python train.py --model="contrastive audio-text model" --dataset="chords played on synthesised instruments" --train_examples=52083 --gain_aug_db=10 --input="waveform_16khz" --tokenizer="word" --vocab_size=60 --loss="softmax" --embed_dim=128 --encoder_arch="wavenet" --encoder_norm="batchnorm" --encoder_depths=[12] --encoder_kernel_size=5 --encoder_wave_channels=128 --encoder_wave_strides=[5, 4, 4, 2] --encoder_widths=[320] --text_encoder_causal=true --text_encoder_width=192 --text_encoder_layers=10 --text_encoder_norm="layernorm" --text_encoder_norm_position="pre" --text_encoder_activation="swiglu" --text_encoder_mlp_ratio=4 --text_encoder_head_dim=32 --text_encoder_fused_qkv=false --text_encoder_bias="none" --text_encoder_qk_norm=false --text_encoder_layer_scale_init=0.1 --text_encoder_parallel_block=false --text_encoder_dropout=0.1 --text_encoder_inner_norm=false --text_encoder_positions="sincos" --init="torch_default" --residual_init="none" --optimizer="muon" --muon_scale="match_rms_adamw" --lr=0.0069 --momentum=0.95 --nesterov=true --orthogonalizer="newton_schulz_5" --adamw_lr_other_params=0.0016 --steps=6200 --batch_size=128 --epochs=15.2 --lr_schedule="cosine" --final_lr_fraction=0 --warmup_steps=1240 --weight_decay=0.2 --adamw_weight_decay_other_params=0
Rows from block 3 of the text encoder, named by matrix and row number. Rows with one number belong to one attention dimension. Each number is 128 + 24 x the weight over the matrix's rms, rounded and kept within 0 to 255. All counts start at 0. Numbers have three digits each.
# v: attention value (text_encoder.blocks.3.attn.v.weight, 192x192), inputs 0-191
# proj: attention output (text_encoder.blocks.3.attn.proj.weight, 192x192, transposed), outputs 0-191
v.110:131119099115128108091145167145148135114089119158119123109132098155093148129144122132135122152131132110105120133116126109140106124106135149161141111113166178133089128152128115152138146116119120112149129132125144129149106108121147117132127113103182132124103121116149097117107128142128124118115168135132097121157138180136116107126132129114113135118134099122103121133131139103138138122129125164139137146106160112109104159116153125100153143148137100142121118097147113091116084145138115144121154150138121152157126145115116107122154096155153159109143104131114127084133121124134142172
v.111:127103131151125150069147155148129137115139120101102114141141119137069112136113139121120134122138183100134177136137154125120143129107177098094155166141102092094143134121104181153164107154155148142115146078155215138122131066111127112124149120121142137126116113098084074108124156122107143120115140118142146160111092100111154132118151143108139161120139106080161113099137126122113153116124107158144139096130146150118114113130141153143125163146093162137136081098105125153156122092116101134130150106091131105128128107150159133157107122109147152137133123144101113159148135117101154127
v.112:134145151115107111137102164166141127125094134131090119076122109152149120154114135183149152152143100100121148164116104153129134099082122114103147122141182114159121135092132129098137116087098115141152094135089161147132118182128088099131141113148104132138120145130166118144129097088139151139126119114100131114144080090114138122103098141137090159138119129108116141124113127084146134124088137166125133144125137162130141133162114112143173136154101166123158143122122121121139118105126094124139132095144136137169109151130131149151108106123109155122102113135095160143161104163101132155
v.113:127088182119134134120127174155123113129157138131106120126122114104093125125108102111103135103113175157151156147190145084137139132099125113103142152109089147104126127156098163166138141125108144110133123155154181136098154103108126145130117132130152114108116139141118122122103174114145111115144123126153139118118085117114148127110182124168133142080127106130140147156125155135106147101138179110111096144148128115139149118143131115116111123126087131144138108124118158132138143120139086135138150115107160127119117102126138099114102117132107110140131120091132138137121160123128101153
v.114:140134144130116099131115097129133117137161131151158094107119127143133134104131136147143129146086132120113141133095101135126164136103117135142113125142134103145147145138151116111134098139125152121130106109130106109158132135152135111105133129141117142126124152133142120129160123175094103129087135151119094133126129136121128141162088126114124102134124170154127098090140136129121137116102112142121126117126101142119102146121119121118111124155118130112154114116124150108117128116145134122151096132161144115148146146124140157117165141143125122132146168103128139124129129131150116110
v.115:115121100114158130106164133115114120099177137175137128144120108109113133114102156121111127092168111158126101118146129119099114129124130157120163166133078155107124125138150103152121150161126126128123129099157125143116105140112128155148128148107168130178139121131112117136146176144142126145137107145148149092138162110080121185158172135135124124114142094144174141144139125149120133114184116093131102101127126092135128114168129124092104127107123140138133110132148157128161129089122137129129096132148150092081115095116131088089126101152090125120151146121129127105081118168118141121
v.116:155145109118144132135145123120120083086130087168158144137110116148117118123143114165080122179121145147139120087187112129133115119116130126111117106156107149126173120129176151110126143114121122125139130160121124118155128156126128158148123144132145109135098154145131105156127146095154123098153131121123142155126147100111098131124118099172109163136145145157129145138130133136131116123138144100073099137107079089136135113136125086122146133102143103142134142153123107155119154141124143123152175091180112170120113129100177108128130094116103096121107128122132154128104118102135091116
v.117:120152147129145174148139141140136131050140128153141119099124123121146122115144084163137106152148108149164097093159136090132146114107102130110153145088078131136159131132162211165084168173105088101094120164182173145087124170110152174105115144143160097169096128139102166126125182110101116135111128152142126077135088124097121112186136135132075144126149177163139118126188140173132144113126130093163139104094161138071164127135154108141137145120089129165123130155107110107178137104085092078097134124136117096108098152112168098129104107123123146140123089118099144098046135142178134108
v.118:159101108117112093149121078137109174185093108139097084137131126128116140141175159115149138181122138066116147152083147145131107125111133109189110116114150122135134115128111126110158102094122156163122120122123125135126129108122143112109109108123079170102092134125166111134128088141110107124132165107086113132078115122149120107115079129118095109125143160124161166118080110123142132134091120194137138127079158166138115164099113169152129147122131117118104121103107098125096188169141134160142150116150127156185139176111159146177155168129128133119116086140146131088149156128099107137
v.119:135120144111153134153094148134164131092119101146137177122147109099108132130140081175137111129131083136131143124119130133109115138132109094132145116067096119134111113125136132173119141108106074097150156145178115210094166097136113157138156116114106128140154140099119120151159140131107112130136159118141091145144116114130151109149120138127143124117148110159108130154145125119120109120157136101150120130122129120132137109164134118140133137125135176121127138089124112122121123130113093090133104128142104128112117133102117143141125086118146146133115138126139150104100147153151157148
v.120:138155097125163120136099106107087102130089135135155138116134079144092103113143086143104118126171132120132112124166163130117110133127131119138144128139124133109161107131145119142115157148105138138134130176136160133180108126135126141123127139132146108152117103069147101145123159120119147076119155117104072107143153140151128137095131178148134127143100082119163134155135138149134093150123107123083116108118170066063136124156158123148125150075156096130170121129153105137113126133115182131147140127137110129140149128127146139119123086130118080148155140130121127152143117125135106112
v.121:152167136090109146151146132102114151162095092094132139095161122147141138134127171129122142125136151089135114120150115180114102130139147114139125139128134124136081142113134091101142109109136167176119105099095095136148141163106138103124141129139092143083119121154176132140131109090116177100095163101089133104105136132159191133099116130117153110175127127112125155101144157092164122136124141149129132143122143136121146135125087144154152130134106151083114123135103069159107094138112172153131128142084082123138102109159110118128113149133144127125141113140142119145183110093098134152
v.122:127132063083151135164130085128127184086136138137121149148117140124131152084102138096147127151132115134131090111117159134141056162112141133136130138120129132152152124135093114104119125133143139122143127096117106186097118160146157116122133120107116163117143103150130123143118101124124130133145173140118133087118153141128163150116120117091146082125152104126141093142141163130100130142144124128149097108138142146091164158134138127154148170105132136092130121129156134154092115110081123134107129161127091109108082119125116105171144123128164153134109108140150123116130108122111122143
v.123:142128129118086158147124151133107146120096131135100136150155106114125141126152166074116145165103125115141105147102112114146120157143128123134079091165173145130107088138081138132122101125111160101126128139118155154140144073125127103110131116101133129094125133108142097138123118114158153151108135130125123135114143118202142118076100133140163116117123081167108117144078127167126116121098167188124129183153109152101095155136130129119126138145123125134118120115121121129139105162166123131138144114141140138093138103105127138194132141134115129135124129131179077099171153130075111141
v.124:127131128094111182092136122116125156122145094129126129168166147139140147111109159099132121121119170118116135108138134131120081120149147145154128110143141115136112150121089124136126100113166144146128139081104157109143119151115138100125148120144135141089154107155139107119115111075119149116106151143108137141134166144144100140119140144151150123123127106117102123114121153104147142139104162152134103128138121116108137135140163155115115117126155089132126117136107128134134093128180151119143095156099119126107119092134096091108141176119141161132160129139126110122145119126091109104
proj.110:134111092137086138105145101176151193109121118101114129167187082118167092140074139120115115131106113119101118120182098124085136125158136117136123153113121118116107136153145107131120118174134117139134121128133137127102091123132132106130133098149134123126144145130072118131112136155117109143123134140079131126134122071133112161142129139085117123130118106121123119162133111094131144128156088118120107106148079179162136133142152101098126137133097126087121114140146172175124158148124145115086135116157151129099121119065133117128123112128125082122129124123121128154088125157092156126
proj.111:133125131116107094119119094086124094117121151167133092119106123129142104112085134128137135122111117126145112171143086139122169117132125147114130148123154091133108114079163130161106078103133143126133133120120091175129091173096143116137080069148135132128096129132153154129124143137135120145124100118148148092130112136139169132103134147145136133140115123144140134108124134103118157148152064135144143085160104092121124129132135108152105122119149107129144122112154168149142108136132108108144126130106137130117136153092147152151116151128145149122087167141153162062126110130112132097
proj.112:120057099110144124123123125152129137139132099123115081139120114130100086084157165110133144135116131126157137120161099093143163139156169122140125115151113116124117135112192098163112127129180130145131123097117102118097120126099144096119076093142134128143088140132082124138128141132129135102133109161127142175128122146150190116117131096109157138127106069105130115109130126151134128047187115128131129147096135140090123132123136171126132125129140161110137134145114127114171127149123161168126149119104172132106128188120195141138132140128167129131153113127182141111115132110097168101
proj.113:107145133164133131138120133077119124101166165184141129115083101132106135120127117154124130106122078137101131124119100164118172133145110126133127142147127142128134141145144101119108108127130109130127127116128143120166125103143136094127118106162129130131113134125129125133136142131128107162134112135148133131145127119139147110086137126126130138158131109177130146124127135122119154178136100135141118106126136134149124137123148143154090124136117104113134103128129118158131146154132080086104102138131135125111135171103136155116131122127140135131088128138140136106154115093107115144
proj.114:113098143112130110147117133112162111129149095089094124138161119105114143157154142118124109114128109149131136143118142126168155138139139128123160087116119123130169128114112130092130143151121110126127126171121123089104116121092131162128134142108130113116149122103085118134091108131128177101126128138121112129136127098123101120131146117125111119101109147081166140122129099137175114100156145133145137134131128125136141124141116119126153107100126157135147139127123121136162121111134153134097131147127147142131114095118100114125140139141088094117161104114123112179113127130127113088
proj.115:122140093159119118141168120100146143145114169198135148124117124115116147136145096174128133150115124137152124142083141155121146139088087142124123132117123115130119129155073147141133092140122122112112120140132160153139144124111097100133129151140133116137138112134132111125132100116116122140119115108149150122133138116116124130100132147134141128124143164178121116114133134121115150229104086115150168108147143120154124123139143137152113141112118084079133106124119112162093109160112087131134158133141115141128132131170090139131153128126097124133089123114104138126132112108099103130
proj.116:153124138120157093135123137108117121123126161143119140123142153149123112105167144138128143131084128143118136114134133149131080118107126147149118093142151111121161117082088126092128157176149104120122114148125114068113151113133111125122136108144136144136173115136101164135136126128129166104128109136155104124061107164137115134096112103163098128173133166183120150154134124154146152192156150134117176155167135112090141123111107138123116135113122132073143123132132133165109133135139117131067109110146105083136126105155144151123129136135129097126125126174122133168102136132157107115
proj.117:097110134159090120115068086077124164152153199146135145167136132137152140120146123169122079116061103133139148154134100120126113141155142119121153089130132119131137133156086032108147120143110124138124125142131165142106151126065117112129079151123129126128100124123121168138111143129137114097132134104148129143113124141122134105070114150149117131155167138146128169101137141123173131173188118132120159148162103110105115122111116128120117118155091114107121114141168118152128081131125101139074098121128135108120065150090154075130138127121135088126147147147100152127139132110118147135
proj.118:110100114120099155104099125118156130105093090029128147131161116130170145104113115086117109137150173126096131135142137124122127152151142120140131136107130106129101129173163118096140155195140154110147138123123112103121157127152110167129145140129122129136127122126117117132131127133132191111119139131094109130162127123152077133162127148143153138091097151081161122133134099182099126049160114118144084145169094138098123131117091122120168131147124168170157115148078191162197095130115177097113117145120159084091128097061132100132139129128135137128176102110122121177138133111126174143
proj.119:128129147133128147118108137083138109129177154133174096146136144121134102176158153132127127122088139124132149124167122127206129125132146119112115131176113106133101138121144085092095163120130132101114125137113127114134105123108142123131095135152132124123099114125114129132094106128129133104131143112147118119148134123153130145107139123138109131158154121130105145087131168119188136125159156131109119152128142160130108126147156135126108143121098087112121155132139173141119152097125089138107119140134123148145095160120155057117110140130143136124186124116126123109148120165109124118
proj.120:106093129126084113110106143123140144119120136111143123188141131125192150160077135108145105139066169132127132103177128128109104116153110119133124206123127146130117121147111105102117138152082140088130136117133090100138134145153111134142131120126123113125143128139136193133096131131126110142123139172129107160056142176121109169130126096109108122113107120165093150163127145098122156177153172119118142111124133128179121150132154136119149150156106104103103111123127160130087096133134121124106120108147117101155164131105174121117145098124136092135148162127120129141083136122100181144
proj.121:129127120120142118140101140138122153128099099121106073129095089131111116183104151062116153148113160128150110140098144111117154147127123145108139159100132100134146132128131182132115136109162144107099122092137101131120117145141135114128088112156138138136165120120152104126152132144137108125117113150098098158125133157128144127167124131109128141127077146099129097125127148153147139049106134127123139120096117160140105122152134125108093129083165164186135141110141144162135167132134146109134125141091133097134131149171147113120139105127147136130101131140190111100136150145126130107
proj.122:139143126141155106135106142125177153143099130106157142123147152123185146127149100104114157160137168137150134138102159119119112134095126135125103119094125093127080129152127121113133147118070151133124128138134138132153148101113068116126146161121125118132120124131152151128132113118127125136133117119134123159115143141104089131148129182158101133139105151145104110130140146135137120095150086142169099089164095160135094121134106121145123118146118108144112137152148109167132122158112124115133114104123144129142130148179117089132158123124113138132118144102115125132127115150120156136
proj.123:118153145125138098133110142154161118092155123118169101177091126096136097127097136079131132120159151120117115122129160154140128127127149116137109160105110153122092121164168162130152132171153136103126118072124129097132124131180116114127141128139131151123149122155133124128122146139133171119134116182129160135138121127125071131175136139121155129146131098092135117174115157122098153107127100135111088054135159177156120138114125087144140145101137147131164158126101153128114198121126129140180092125108110145113164120111133123126135101130113160124157149119131116145140136106117093159
proj.124:127128092151157098170151145115137107104105080118157125126097092105094083123097105095110115129131126138148116130104145121093148128154142134120124148093120137144135128150122138155150127120089150120129130124129092131125092138139140105127137122118126114120185130115141165126110147138133097141128123128119154122144122123123121101167137141107133125123110129139123122155124149105166121126148114131150122086129117184160125133146154123142114148112172152150136132133154136137106153139136130118180135128137120124141136145144101141130120083130151132125062156126133154116138134136142135141